A small masked image model, trained from scratch.
Model: encoder layers 12, decoder width 128, decoder layers 2.
Training: soap at rate 0.0018, 4900 steps.
Data: trained on views of escape-time and Newton fractals, 145000 training examples, 8.7 epochs.
Rows from block 2 of the encoder of a small masked image model, named by matrix and row number. Rows with one number belong to one neuron. Each number is 128 + 32 x the weight over its row's rms, rounded and kept within 0 to 255. All counts start at 0.
After each neuron's rows are labels from the 100 images, of 14848, where the neuron reaches its highest value: "patch colour" is the nearest of a few named colours to the mean colour under the peak. Only what is clearly more common there than usual is listed. The data: views of escape-time and Newton fractals. In brackets: how many of the 100, against the usual share in percent.
# fc1: MLP up (encoder.blocks.2.mlp.fc1.weight, 512x128), inputs 64-127
# fc2: MLP down (encoder.blocks.2.mlp.fc2.weight, 128x512, transposed), outputs 64-127

fc1.295 [155 125 133 102 134 159 156 127 173 138 131 162  92 151 157 196 141 155  85 159 171 128 174 169 152  76 147 155 113 106  61 130 134 164 134 123 176  68 100  68 165  54 116 105 138 213 101 167 146 185 108 110 130 127 115 108 102 135  65 132 193 154 141  81]
fc2.295 [184 159 120  82 136  72  82 134 153 187 154 141 111  86 127 166 154 134 120 135 155  72 120 107 117 180 125  95 124 131 143 155 121 131 119 119 142 164  97 159 191 108  98  96  69 112 121 191 134 121 137 120  96 130  60  74 147  85 190 153 124 179  98 147]
patch colour: pink (38 vs 8.2)

fc1.10 [102 114  68 154 129 145 104 149 135  41 114 138 170 120 123 117 134 181 193 161  68 111 112 170 143 115 100 134  79 138 198 121  97 127 123 125 190 115  97 153 113 141  89 129 114 177 138 167 129 139 100 108  89 118  89 140 126 108 100  81 173 180 196 107]
fc2.10 [117 136 176 101 143 185 132  74  96  88 166 140 143 116  97 109 173  95 111 150 173  34 162 127 119 134  62 149 153 165 194 208 135 151 115 113 161 134  69 123 190 120 225 118  73 130 109  98 102 130 140 153 178 154 132 117 160 147 139 131 105 100 158 163]
patch colour: brown (49 vs 24.5)

fc1.425 [ 85 117  73 167 164 150 131  87 187  92  94 104 128 154 161  94 105 124  90 126 146 128 129 112  97 100 117 155  80 212 138 152 141 117 142 110 137 170 182 128 156 136 147 113 144  95  82 128 100 118 115 116 129 134 126 146 100 149 118 103 137  98 143 119]
fc2.425 [ 91 104 120 115 122 113 141 162  98 104 117 106 124 115  16 101 102 121 168 150  87  91 149 101 104 154 108 135 126  84  77  81 106 136 131 156  95 117  81  82  39 128 130 165  98 124 182 137 178 170 135  65  74 120  93 175 120 100 161 119 160  97  93  98]
patch colour: white (63 vs 2.8); pink (26 vs 8.2)

fc1.260 [117 167 104 123  76 191 167 110 103  67  99  92 146 130  92 164 114 174 151 165 100 149  88  85 133 128  98 164 102 148 124 102 219 183 135 131 181 117 141 128 198 140  78  75 116 107 149 175 118 130 111 122  92 107 133 123 129 125 141 115  91 130 167 155]
fc2.260 [ 80 132 151 111 154 147 195 193 134 140 119 142 108 135 159 127 118 125 196  96  69 135 116 107 121  83 145 109 108 133 146 138 140 157 145 129 126 168 120 136 122 118 129 126 107 136  73 124 123 131 122 137  95 149  70 120 120 146 203 113 114  79  80 104]
patch colour: pink (52 vs 8.2)

fc1.5 [104 142 121 106 106  95 162 143 153  78 134 111  98 125 164 113 107 150  89 121 174 109 143 138  60 108 105  85  96 147 173 144 125 122 112 109 130 182 130 109 164 134 143 120 159 216 138 136 171 162 100 134 128  82  92 134 184 148 105 101  95 132 108 144]
fc2.5 [ 88 229 171 111 165 109  90 140 115 111 169 147 117 117 137 107 117 134 105 142 136 192 100 111 160 110 120 162 113 155 114  90 135 124  61 147 141  80 156  97 163 105 151 187 119  82 141 119 104 100 109 120  96 152 113 140 138  69 138 111 158 121  89 149]
patch colour: green (31 vs 4.4)

fc1.427 [ 80 135 157 162 116 161 160 190 121 178  98 146 106 111 108 162  85 125 137 117 163 109 190 154  62 117 152 162  96 113 162 107 126 130 100 146 111 120 209  98 161 180 157  93 125 193  80 119 142 113 119 118 154 143 126 146 119 104  71  98 158  93 136 148]
fc2.427 [165 145  81 110 161 116 172  98  80 143 117 103 144 155 174  84  92 143 117  84  77  50 169  47 131 174 125  83 117 147 127 113 204 132 133 112 162  66 153 139 106 129  86 125 145 124 137 156 115 118 102 106 137 149  93 138 132  94 140 100 128 127 164 200]
patch colour: blue (53 vs 5.7)

fc1.296 [128 153 145  91 143 125 176 135 152 112 172 165 120 127 112 191 126  93 103 102 127  86  99 122 107 117 131  84 119 109 111 165 138 124 130 139 132  97 141 128  83  48 138 170 118 131 128 122 139  49 141 138 116 122 125 138 155 114  78 133 144 140 144 166]
fc2.296 [119 134 136  83 144 140  94 138 117 141 118 159 112 109  71 152 124 126 127 150 125  70 137 130  78 130 145 129 113 152 187  71  70 145 108 108 146 122 117 127 103 122 110  72 223 124 150 166  93 149 103 128 127 135 126 114 156 133 109 131 138 142 143 135]
patch colour: green (59 vs 4.4)

fc1.223 [127  84 140 132 179 128 202  93 111  44 151 179 141 167 137 131 117 151  69 124 125 100 149 120  64 104 195 165 108 103 103 117  53  73 151 128 104 175 179 112  83 137 179 115 179 130  75 119 153  73 165 166 109 123 133 143  98  71 125 129  95 134  88  79]
fc2.223 [125 168  77 121 120  58 106  78 100  99 111  53 143 179  57 120 174 125 168 146 114 127 120 144 128  97 126 102  96 171 167 141 147 155 111 122  90 105 104 136  50  66 136 178 168 101 124 138  74 185  92 137 157  96  76 121 140 129 100 145 116 142 133 163]
patch colour: white (38 vs 2.8); pink (28 vs 8.2)

fc1.419 [123 157  97 129 168  72 178 139 159 142  82 151 127 160 154 193 158 138 157  99 172  95 164  79  92 140 112 117 156 159  83 122 114 163 185 191 174  91 160  88 162 128 130 114 129 112  82 202 170  64 112  83 171 106 142 166 143 150 152 114  81 123  69 109]
fc2.419 [147 189 137 124 135  76 130 144 114 143 140  87 142 100 139 146 131  85 166 182 129  80 111  87 121 157 132 138 114 125 141  39  77 135  77 112  84 138  94 118 133 103  66 116 202 172 139  97  70 100  96 127 145 173 120 137 157  84 113  82 172 114  67 164]
patch colour: blue (43 vs 5.7); pink (25 vs 8.2)

fc1.469 [ 76 143 157 170 135 111 110 174 132  92 169 118 124 145 165  97  88 127 128 147 129 125 150 124 138 124 113 104 153 171 142 136 153  98 150 191  99 178 142 120 123 130 100 143 132 180 118 164 210 134  75 199 132  95 160  78 100 128 227 107 152 110 117 135]
fc2.469 [166 124  84 111 177 126 142 143  96 154 121  75 125 112  95 137 138 156 104 129 142 157 125 145  79 105 131 170 167  67 145 139 126 121  46 106 143 113 146  88 186 140 153 192 130  74 164  65 109 138 154  57 120 156  68 123 183 140  76 172 112 139 132 128]
patch colour: purple (43 vs 2.2)

fc1.50 [121 147 132 146 129  98 116 124 152  55 136 183 130 110 160 100  40 141 152 163 127 142 101 105  81 119 120  72 121 105 117 135 183 134 102 170 156 232 130 177 156 105  90 114  95 156 135 152 147 105  56 132 134 106 119 120 174 108 142 146  86 121 164 157]
fc2.50 [164  95 158 161 160 116 124  98 154 146 125 104 108 154 115 126 119 149 135 109 150 139  90 115 117 123  91 149  95 117 138 164 131 106 107 198 167 139 156 131 145 116 141 153 154 135 119 163  88  98 126 147 115 203 131  56 103 187 129 119 150  86  93 150]
patch colour: brown (71 vs 24.5)

fc1.113 [118 118  73  91 107 157 137 167 143 169 159 134 178 183 122 117 183 121 122  72 127  84 160 149 128 149  74 147 223 128 142  78 103 110 114 122  70 116 148 101 107  89 175  88 119 113 149 101 127 130 155 113  87 140 122 108 134 106 116 120 106 164 128  86]
fc2.113 [135 119  78  60 105 122 111 129  87 124 112 144 166 115 184 172 111 177 162 157 134  89 141 124 215  69 159  96 108 164 126 164 121 160 105 147 151 137  54 112 136 131  82 126 138 138 148  99 165 129 121 153 136 136 134 115  84 146 121 131  63  76  86 136]
patch colour: black (73 vs 27.5)

fc1.15 [111 148 155  72 108 114 173 155 101 126  80  80 131 187 150 145  88 113  56 158 155  96 104  37 127 112  96 152 116 139 114 126  94 177 183 126  94 121 139 115 183 119 177 134 142 120 112 128 104 124 125 137 117 104 119 228  77 160 153 113 147 104 134 169]
fc2.15 [167 151 158 111 118 128  96  81 110 105 128  99 171  78  70 112 150 128 124 148 107 124 111 127 105  94 154  94 127  91 104  92 162 112 136  64 157 115 127 130 115 148 117 132 159  98  86  94 161 111 113 114 153 102  52 121 179  49 127  92 150  97 168  98]
patch colour: cyan (51 vs 3.1)

fc1.461 [ 85 120 134 106 183 140 122  96 120 191  79 118  99 208 172 159 143  90 160 133 197  99 147 114 115 130 113 127 137 147 101 122 122 143 135 170 161 115 155  62 114 116 105 179 120  97 145 119 192 105 128 111 130 161 143 166 138 132  91 153  93 131  68 135]
fc2.461 [123 173  82 153 195 135 106 124 113 144 165  96 118 111  70  78 102 142 175 143 101 164 159  89 121 133 148 109 172 206 145 109 130 160 119 130 190 100 140 149 136 128 106 117 166 145 144  85 115 152 177 211 133 132 163 136 135  88 136 116 165 142 151 113]
patch colour: blue (34 vs 5.7)

fc1.209 [115 166 135 181 172 194 136 130 142  81 120 154 166 116 162 125 206 125 165 186  72 158 105 145 169  57 151 125 136 101  97 107 138 101 130 169 173 147 163 150 148 172  95 119  90 120 126 128 118 144 115 218 128 134 103 127 122  90 142 123 113 139 118 141]
fc2.209 [135 183 165 122 169  72 155 126 104 136  85 128 100 114 110 163 132 111 150 118  46 131  94 134  88 159 132 139 118 166 139 114  77 149  62 140 107 142 114 149 133  74 139 105 153 101 147 180 114 139  88  87 140 124 110 117 128  74 115 211  82 150 138 138]
patch colour: green (43 vs 4.4)

fc1.454 [137 116 131 117 127 156 177  97 102 109 175 202 127  99 159 133 146  92 126 111  86 140  66 145 121 176  99 156 174 102 150 148 158 151 200 117 121 158 110 176 157  85 168 109 101  91 141 134 117  87 180 131 120  95  83 178 113 153 108 130 104 134 103 112]
fc2.454 [ 97 156  88 176  98 129 133 100 143  94 184  99 108 168 167 181 171 152 128  83  98 104 145 140 133 130 120  96 125 101 151 106 130 146  91 111 133 117 143 136 120 154 134 122 177 154 133 192  86 178 189 168 124 186 167 105 162 151 121 144 147  85 113 133]
patch colour: brown (55 vs 24.5); grey (41 vs 15.5)

fc1.104 [146  76 145 126 106 158 159 124 117 132 122  99 135 139 136 125 174 153 186 143 158 134 168 145 153 151 166 163 112 115 156  42 148 121  93  69 151  96 113 117 140  95 100 141 169 100 160 129 177 116  92  92  83 134 164 173 178 159 122  91  85 110 158 154]
fc2.104 [165 132 153 101 141 104 136 192 101 116 103 104  69 128 167 194  83  98 123  58 104 134 171 136 131 150 150 129 132 196 138 130 180 159 113 108 146 162 162 178 192 152 113 151  80 144 129 146 184 116 128 153  99 118 113 103  74 178 168 168  95  74 148 127]
patch colour: pink (30 vs 8.2); green (25 vs 4.4)

fc1.489 [119 126  85  93 105 107 106  71 134 143 129 152 101 109 109  99 148  84 128 135  94 114  92 122 157 141 164 135 155 154 158 141  40 139 165 109  99 105 151  83 111 108 130 107 144 190 103  84 122 194  66 100 150  90 149 132  74 206 144 116 122 126 122 156]
fc2.489 [141  93 108  95 119 114 146 141 137 131 145 119  80  72  86  79 163  85 127 150 127 127 125 117  86  90  61 120 139  85  49 102 141 142  64 137 141 103  93 103 160 141  94 120 153 100  96 144 146 101 160  98  99 183  70 122 161 101 158 141 124  99  90 121]
patch colour: pink (26 vs 8.2)

fc1.317 [ 88 161 133 117  82 122 194 140  60 175  96 126 118  60 173  97 124 110 162 202  53  95 161 134 156 126 193 118 111 186 108 163 166 105 122 125  88 109 158  96 175 136 156 100 109 164 155 141 178 127 159 123 201 132 117 151 140  94 159 108 195 115 108 122]
fc2.317 [ 84 148 137 142 203 155 169 186 172 137 156 126 141 150 119 167 115 156  82 121  92 144 160 137 104 152  59 158 109  53 142 130 169 118  78  46 143 125 144 128 156 150  90 130  83 169 156  84  74 142 131  76  63 120  77 125 145 135 191  44  75 107 125 150]
patch colour: purple (25 vs 2.2)

fc1.72 [ 89 105 144 158 139 160 125  95 128  96 115  94 147 177 142 118 152 142 107 194 130 101  85 133 225  99 120 138 170  62 113 139 143  95  81 104 103 139 108 195 136 150 155 129 141 124 117 121 114 187 159 198 106 176 146 139  77 125 147 169 165  80 176 157]
fc2.72 [115 128 125 155 177 144 149  91  69 111  97 130 109  88 120 101 182  83 125  73 130 177 161 121  89 110 168 192  85 151 108  85 130 137  90 121 136 120  83 122  91  85  77 142 163 142 145 129 144 129 109  88 142 125 139 142 140  99  97 187 116  80 156 150]
patch colour: yellow (41 vs 0.6); green (35 vs 4.4)

fc1.17 [ 87 149 122 108 169  93 103  94 103  75  79 116  94 129 113 153 108 116 102 120 167  58 129  59 139 121  89 100  69 146 158 143 128  67 146 117 129 119 118  69 112 102 153 165 136 181 170 115 167 141 128 183 100 117 157 134 128 111 126 164 120 140  87 155]
fc2.17 [152 188 133 134 155 173 135 165  56 163 153  91 124 109 146 101  96 122 125 171  76 104 139 129  47 102 130 129 161 159 100  81 163 136  96 155 133  77 110 107 123  87  94 100 169 114  75 106 104 115 123 110 157 102  81 120 127 135 112  99 187 130 149 102]
patch colour: cyan (35 vs 3.1); white (26 vs 2.8)

fc1.137 [ 85 130 151 142 126 133 122 186 108 133 175 166 129 120 124 115 137 111 171 184 127 151 165 151 137 174  69 137 121 151  82 114  89 186  88 143 115 112  87 141 149 119 119 156 111 150 170 186 136 156  94 122 122 165 101 173 133  82 112 149 141 109 159 145]
fc2.137 [ 96 165  88  89 150 199 133  85 113  87 110 149  49 105 126 159 160 114  65 122 142  79  87 135 164 164 147  91 133 177 116 158 112 123 124 104 109  86 132 156 165 107 110  92  97 160  67 153 104 131 156 146 120 157  89 163 102 146 177 103  47 115  83 150]
patch colour: black (68 vs 27.5)

fc1.103 [126 126  90  79  67 115  91 187  88  77 151 155 123 149 153 130 157 153 117 113 165 157 118 166 155 159 123 139 139 138 129 188 170 140 100  85  74 117 106 172 136 167 124 129 141 113 139 107 123 111 118  97  88 112  88 110 172  96 134 188  61  98 177  93]
fc2.103 [178 125  80 145  92 171 118 135  66  57 149 172 148 131  89 146 139 174 160 120 177  96 129  89 145 135 139 124  71 109 143 129 124 163 104  97 138 107  69 114  84  90 180 111  97 116  84 104 112 144 245 195 193 157 165 121  91 151 140 103  72  84 129 121]
patch colour: black (62 vs 27.5)

fc1.329 [ 68 103 123 145 104 180 111  87 107 164 151 115 133 141 134 150  89 107 161 145  64 173 134 111 131 135 106 141 166  65 163 148 130  35  94 102 115 123 124 192  63 119 154 142  85 134 201 133  74 147 222 130 168 174  70  71 118 107 109 146 118  97 136 116]
fc2.329 [137 116 120 124 143 186 172 134  97  62 128 131 134 140 102  70 139 135 129  93 145 126 119 117 147  78 128 154 166 201 109 110 114 158  86 110 162 110 101 119 160 118 123 150 159 112 152  71 142 154 162 129  89 106 162 145  71 150 148 221 127 177 170 145]
patch colour: black (55 vs 27.5)

fc1.226 [177 149 138 127 141 165 200  73 115 140 125  89 176 114 137 129  37 128 121 124 180  99 141 164 125 143  99  80  99 182 125 114 169 126 153 141 197 151  76  92 102 144 121 128 142  69 156  95  94 168 154 121 120 138  57 138 125 129 125 126 129 145 110 156]
fc2.226 [129 180 127  79 168 167  96 164 160 136 175 125 126 134  99 147 133 171  86 138 117 148  97 145 134 121 150 166 116  97  96 126 132 168 126 175 127 154 140 178  90 132 157 121 117 124 116 180 105 107  83 110  89 207 120 141 180 115 131 148 140 120  90 110]
patch colour: purple (39 vs 2.2); blue (25 vs 5.7)

fc1.406 [ 93 158  93 154  56 115 129 142 145 138  86 151 123 178 109 112 110 115 134 168 136  90  67  90 150  83  76 165 140 125 160 115 133  97 177 127 147  86 154  78 162  92 150 152 146 117 180 166  52 104 149 139 129  87 111 136 119 126 137 121  76 169  86 118]
fc2.406 [129  90 124 132 150  94  89 142  63 139 151 142 171 168 120 121 140 182 128  81 142 122 127 165 119 110 131 116  79 102 175 125 180 179 163  90 150 175 138 121  65 146  81 131  87 157  99 118 128 128 136 122 148 135 171 183 128 111 147 126  92  90 142 107]
patch colour: red (36 vs 2.8)

fc1.166 [ 86 132 115 169 121 121 143 125  88 132 120 211 167 114 154  94 153  96  49 176 119 105  94 150 113 140 121 179 117 179 123 119 139 160 210 101 176 132 147 101 152 119  68 143  78 111 125 144 136 143  96 104  96 109 120 131 136  88 128 143 106  74 116 108]
fc2.166 [ 94 125 141  64 131 175 130 187  94 110 166 132 108 144 112 167 134 141 174 161 112 138 131  79 139 178 167 100  90  84  89 158 101 129 158 158 154 162 166 146 159  86 154 125  93 142  93 149 129 163 137 154 106 131  66 156 125 111 101 121 154 136 122 185]
patch colour: grey (39 vs 15.5)

fc1.246 [151 102  94  87 137 108  96 124 171 151 124 109 135 164  88  88  72  74 151 128 171 145 102 102  52 108  59 132  77 144 131 106 151 107  98 128 136  89 192  79 139  63 159 210 115 166 175 144  98 115 171 147 143  77 147 145 120 130  86 182 140 106 116 151]
fc2.246 [146 156 120 131 126 156 136 125 118 126 113  90 167  91 108 106  92 134 165 110 112 125 103 100 147 144 109 176  97 172 121 125 164 160 147 149 155  93 114 100  69 167  91 114 171 192 148 141 166 120  87 118 140 139  87 137 161  82 114 102  87 149 190  56]
patch colour: blue (31 vs 5.7)

fc1.487 [146 142 120 134 109 161 117 175  79 103 131 124 190 132 130 117 110  93  57 145 147 128 168 118 125 130  92 186  99 150  75 164  90 106 126 157 130 110 171  77 131  93  95 117 116  95 169 130  50 124  99 127 127  77 120 162 167 139 133 120 149 111 128 150]
fc2.487 [146 103 108  74 111 108 150 179  97 160 111 149 171  98 106 215 104 136 145 117 126 112 126 110 208 149  97 111 174 105  70  91 120 154 139 110 132 118 166 130 137  97 149 135 108 147 121 130 144 166 138 118 100 124  97 209  60 123 119 127 109  53 175  84]
patch colour: pink (27 vs 8.2)

fc1.353 [100 153  84 131  71 174 117 121 152 186 162 118 113 141 154 129 113 148 133 137 138 114 134 120  99  82 124 146 105 135 152  96 150 147 129 107 130 101 127 121  88 217 111 167 141 102 106 155 142 164 145  74  90 144 156 111 162 160 141 141 168 144 112 135]
fc2.353 [159 116 156  72 128 139 133 167 156  90  73 131 114 112  68 132 134 153 160 133 109 127 143 110 111 128 183 132 120 108 172 130 198 146 156 106 156  65  76 128 174 116 179 145 151 174 149 155 163 156 175 128 134 136  86  98 123 130 135  28  90  87 155 154]
patch colour: purple (29 vs 2.2)

fc1.430 [141  99 120  69 169 102 129 132 110  94 132 141 170 157 147 151 126 163  64 119 201  59 120 147 111  73 122  78 128 100 134 160  93 117 170 131 113 124 103 125 116  78 200  91 110 158 113 160 167 150  82 194 115 148  89  95 109  96 154 132 129 134 149 114]
fc2.430 [176 139 137 115 136 114  98 130 148 138 123  97 120 139 150 141 116 114 118 133  89 157 148 132  52  85  67 121 107 132 125 214 122 135  72 154 168 116 111 152 160  97 110 206 191 104 100  79  89 145 161  99 105 149  70  63 158 132 158 125 153  63 140  96]
patch colour: white (33 vs 2.8); pink (30 vs 8.2)

fc1.271 [183 158  87 138 138 125 147 139 129 111  99 136 162 160 137 160 135 116 177 135 106 137 170 135  67 143 149 148 162 223 107 148 141 102  93  72 110 139 127 139 107  90 119 157 145 152 112 142 108  54 152 116 130 204 160 161 153 112 121 136 178 114 101 104]
fc2.271 [121 109 153 148  90 139 163 148 162  89 167 115 122 189  46 117 167 122 148 116 110  69 116  77 161 159 173 143 123 126 125  76  94 140  99 110 143 145 136 120 137  82  84 109 143  93 147 139 149 163 110 127 108  80 137 110 116 123 123 115 141 171  70 136]
patch colour: black (64 vs 27.5)

fc1.176 [ 92 165  89 179 145 166 127  94 172 120 104  86 149 106 136 172 169 125 145 126 116 106 149 131 159 150 120  96 118  80 138 133 139 122 140 102 101 116  93  86 109  51 143  80 131 129 169 136 138 155 114 122 153 150 147 169 121 136 149 172  89 150 149 179]
fc2.176 [112 131 146 168 122  86 138 112  86 154 141 129 124 144 200 140 159 129 170  76  95 105 117 146 134 129 113  95 164 162 107 207 123 178 101 154 133 124 171 183 225 175 173 155  83 115 129 127 144 152 184 183 113 114  86  74  84 128 158 168  86  85  90 159]
patch colour: pink (40 vs 8.2)

fc1.43 [105  78 100 136 164 129 154 118 116 144 117  95  84 108  51 114 145 158 112 154 110 161 125 131 184  62 128 142 157 130 106  77 141 118 154 143 124  98 169 135 116 138 114  95 102 130  91 130 105 152 184 108 204 139 201 146 107 103 162 117  35 164 128 134]
fc2.43 [ 73 123  96 129 135 153 115  82 119  92 125  81 121 168 102 100 101  91 219 129 137 154 103 122 128 151  89 138 141 158 106 154 101 133 151 135 179 114 147 121 139 146 145  63 147  81 122  66  79 148 119 159 104 162 175 152 149  92 119 177 180 129 112 120]
patch colour: red (31 vs 2.8)

fc1.196 [181 130 134  89 129  91 149 157 131  93 168 102  95 130  77 205 127 105 113 142 157  85  44 110  92 111  34 136  83 145 168 129 158  92 116 204 136 121 153 123  74  62 175 144 160  99 146 144 128  93 167 104 137 143 151 131 146 167  88 154 127 159 133 135]
fc2.196 [108 172 105 146 100 133 127 146 128 143 124 119 194 121  84  72 124 197 100 115 156  63 111 145 134 127 194 148 131 121 116 119 118  70 138 149 119 127 121 123  25 145 108 111  88 157 134 140 136 144  89 120 171 118 172 179 149 118 107 133 104 203 183 126]
patch colour: white (48 vs 2.8); pink (27 vs 8.2)

fc1.36 [104 128 139 121 157 104 158 113 111 136 138 120 113 143 104 138 133 118 177 161 110 197  92 140 118 105 140 141 120 161 140  82 212 135 182 167 146 161 187 145 155 196  87 111  76 127 121 154  73 144 178 114 175  52 188 114  73 130 152 102 147  55 130 105]
fc2.36 [128  94 103 133  66 159 131 124 109 140  95 137 111 114  53  85 107 159 153 126 102 102 120  84 166 120 130 164 139 139 100 203 147  94 142 100 196 131 164 102  66 139 153  93  96 118 177 141 122 134  83 102 110 137 177 176 172 117 108 167 133 172 210 137]
patch colour: red (43 vs 2.8)

fc1.417 [106 166 104 171 113 176 125 149 134  90 105 148 114 140 143 119  95 139 120 202 106  79 113 136 103 135 122 192 123 152 142 101  92 218 169 150 109 104 150  95  84 133  84 152 104 122 133 149  81 117 144 100 117 112 124 141  92 118 190 151 136 135 145 139]
fc2.417 [121  70 127 143  82 123 131 122 145 165 138 132 162 112  79 156 104 161 171  46 143 167 113 137 151 107 118 132 129  73  68 139 124 127 142 156 124  97  84 143 132 192 145 103 126 157 132 105 137 170 117 161 152 117  77 212 124 108 115  70 128  82 144  40]
patch colour: white (35 vs 2.8); purple (25 vs 2.2)

fc1.14 [ 68 149  66 148  31 144 150 127 112 148 130  83 154 144 162 116 134 118 110 131 156 108  48 130 103  38  85 142  93  68 150 121 123 139 160 117 112 133 189 111 155  87 120 155 130 105 123  91 125 154  96 129 120 150 196 153 107  86 153 134  95 103 158 149]
fc2.14 [180 123  85  81 125  85 112 146 124 100 135 112 106  55 114 118 139 164 138 200  95 126 181 118 112 156 115 141 146 100 123 144  95 197 151 130 107 150 114  81 132 144 123 104 134 171 144 122  90  89 120 134 167 135 107 155 123  83  55 173 112  98 175 140]
patch colour: orange (44 vs 2.7)

fc1.165 [104 137 162 133 110 113 137 193 123 128  71 137 138  74 114 158 174 109 112 123  48  89  82 131 152 142 124 144 140  81 114 125 182 171 144  80 113 135 117 149 150 134 162 132 116 112 154  82 105 148 148 132 102 114 104 158 130 141 169 182  93  76 164 167]
fc2.165 [176 202 140 115 151 169 134  77 170 149 166 159  90 138 181  86 163 120 143 173  96 145  82 168 145 139  63 128 118 166 109 141  15 127 127 166 110 120 107 150 149 105 146 114 127 124 130  85 175  78 113 142 124 152 111  99 160 102 115 137 134  67 146 135]
patch colour: brown (62 vs 24.5)

fc1.45 [148 119 161 159 101 113 117 163 142 151 101 102 128 169 141  89  55 116  96 163 153 111 173 128  62  45 179 144  87 136 149 142  89 161 102 130  94  97  83  35 154 115 158 148 111 162 141 113 142 129  99  87 166 147 131 185 121 114 110 177  94 151 145 136]
fc2.45 [183 133  66 122 132  87 103 127  91 162 132 127 123 161 132 141 164 118 108 110 186 134 159 136 165 126 164 112 162  51  68 104 227 110 145 137 156 155 106 128  84 198 110 131  91 157 102 141  80 137 105 121 123 138 156 125 102  77 140 121 126 114  91 144]
patch colour: grey (40 vs 15.5)

fc1.186 [ 91 133 119 105 102 102 127  86 135 128 122  77  98 167  54 129  83 110 159 166 138 128  90 159 156 148 114 136 124 134  92 171 165 158 120 115  98 115 140 156  55 137 106  79 139  96 177 107  99 143 189 162 125 147 171 161 122 138 165 136 118 157  73 127]
fc2.186 [111 101 155 155 111 165 123 171 144  99 171 146 149 165 115  94  67 143 142 155 128 119 104 165 113  93 141 147 187 127 139  91 128 160 105 171 157 101 105 120 117 195 162 149 165 158  99 100  90  69 110 103 115 150 165 203 190 144 106 160 185 164 129  91]
patch colour: red (30 vs 2.8)

fc1.27 [171 118 130 117 171 103 148 127 162 162  86 108 154 123 172 147 130  64 106 172 129  91 209 183  82  83 156 150 134 143 109 132  83 112 112 136  99 120 146  75 158 108 108  99 119 190  92 131 125  74 102 107 134 131  89 163 128 123 119 128 160  71 113 114]
fc2.27 [155 110 132 130 165 106 119 144  83 131 136 155 101  74 150 135 135 147  73 117 123  64 141  61 140 175 102 143  99 104 135 102 170 157 105 126 107  96 140 137 143  64  56 143 107 118 126 114 132 142  95 127 145 118 122  89 116  85 162  92  71 176 149 229]
patch colour: green (27 vs 4.4)

fc1.451 [ 38 130 139 117 206 104 104  69 139 114  76 131  78 105  84 140  91  89 133 131 167 147 140  86 109 205 129 121 104 138 142 100 121 119 113 174 138  90  91  77 149 118 148 122 112 179 120 138 166 133 119 166 134 119 161 150 115 132 131 200 149 147  82 190]
fc2.451 [102 105 123 152 171 180 149 127  82 191 137 144 139 173 151  87  81 173 178 103 107 129 155 127 118 136 107 144 145 148  93 116 167 145 116  92 210  69 147 121 179 120 116 162 149 103 130 114 181 112 160 182 133 109  98 102 133 197 131  86 155 103 117 100]
patch colour: blue (36 vs 5.7)

fc1.9 [138 137 105  98 114 137 125 171 154 204 114 176 103 107 135 158 189  98 112  91 160 117 158  94 142 142 154 158 119 150 156  79 126 110 115 110  81  78 107  92 138 179 141 143 136 147  76 109  73 123 105  39 156 140 150 159 103 110 145 141 167 103 140 163]
fc2.9 [185 137 115 156 144  88 128 166 128 117 149 194  92 124 179 150 139 124 106 140  74 148 201  95 166 120 133 153 116  68 144  82 100 118 108  77 135 141 134 124 126  90  62  95  91 103  82 122 106 111 149 173 105  86 132  71 139 158 149  76 106  98 140 226]
patch colour: green (26 vs 4.4)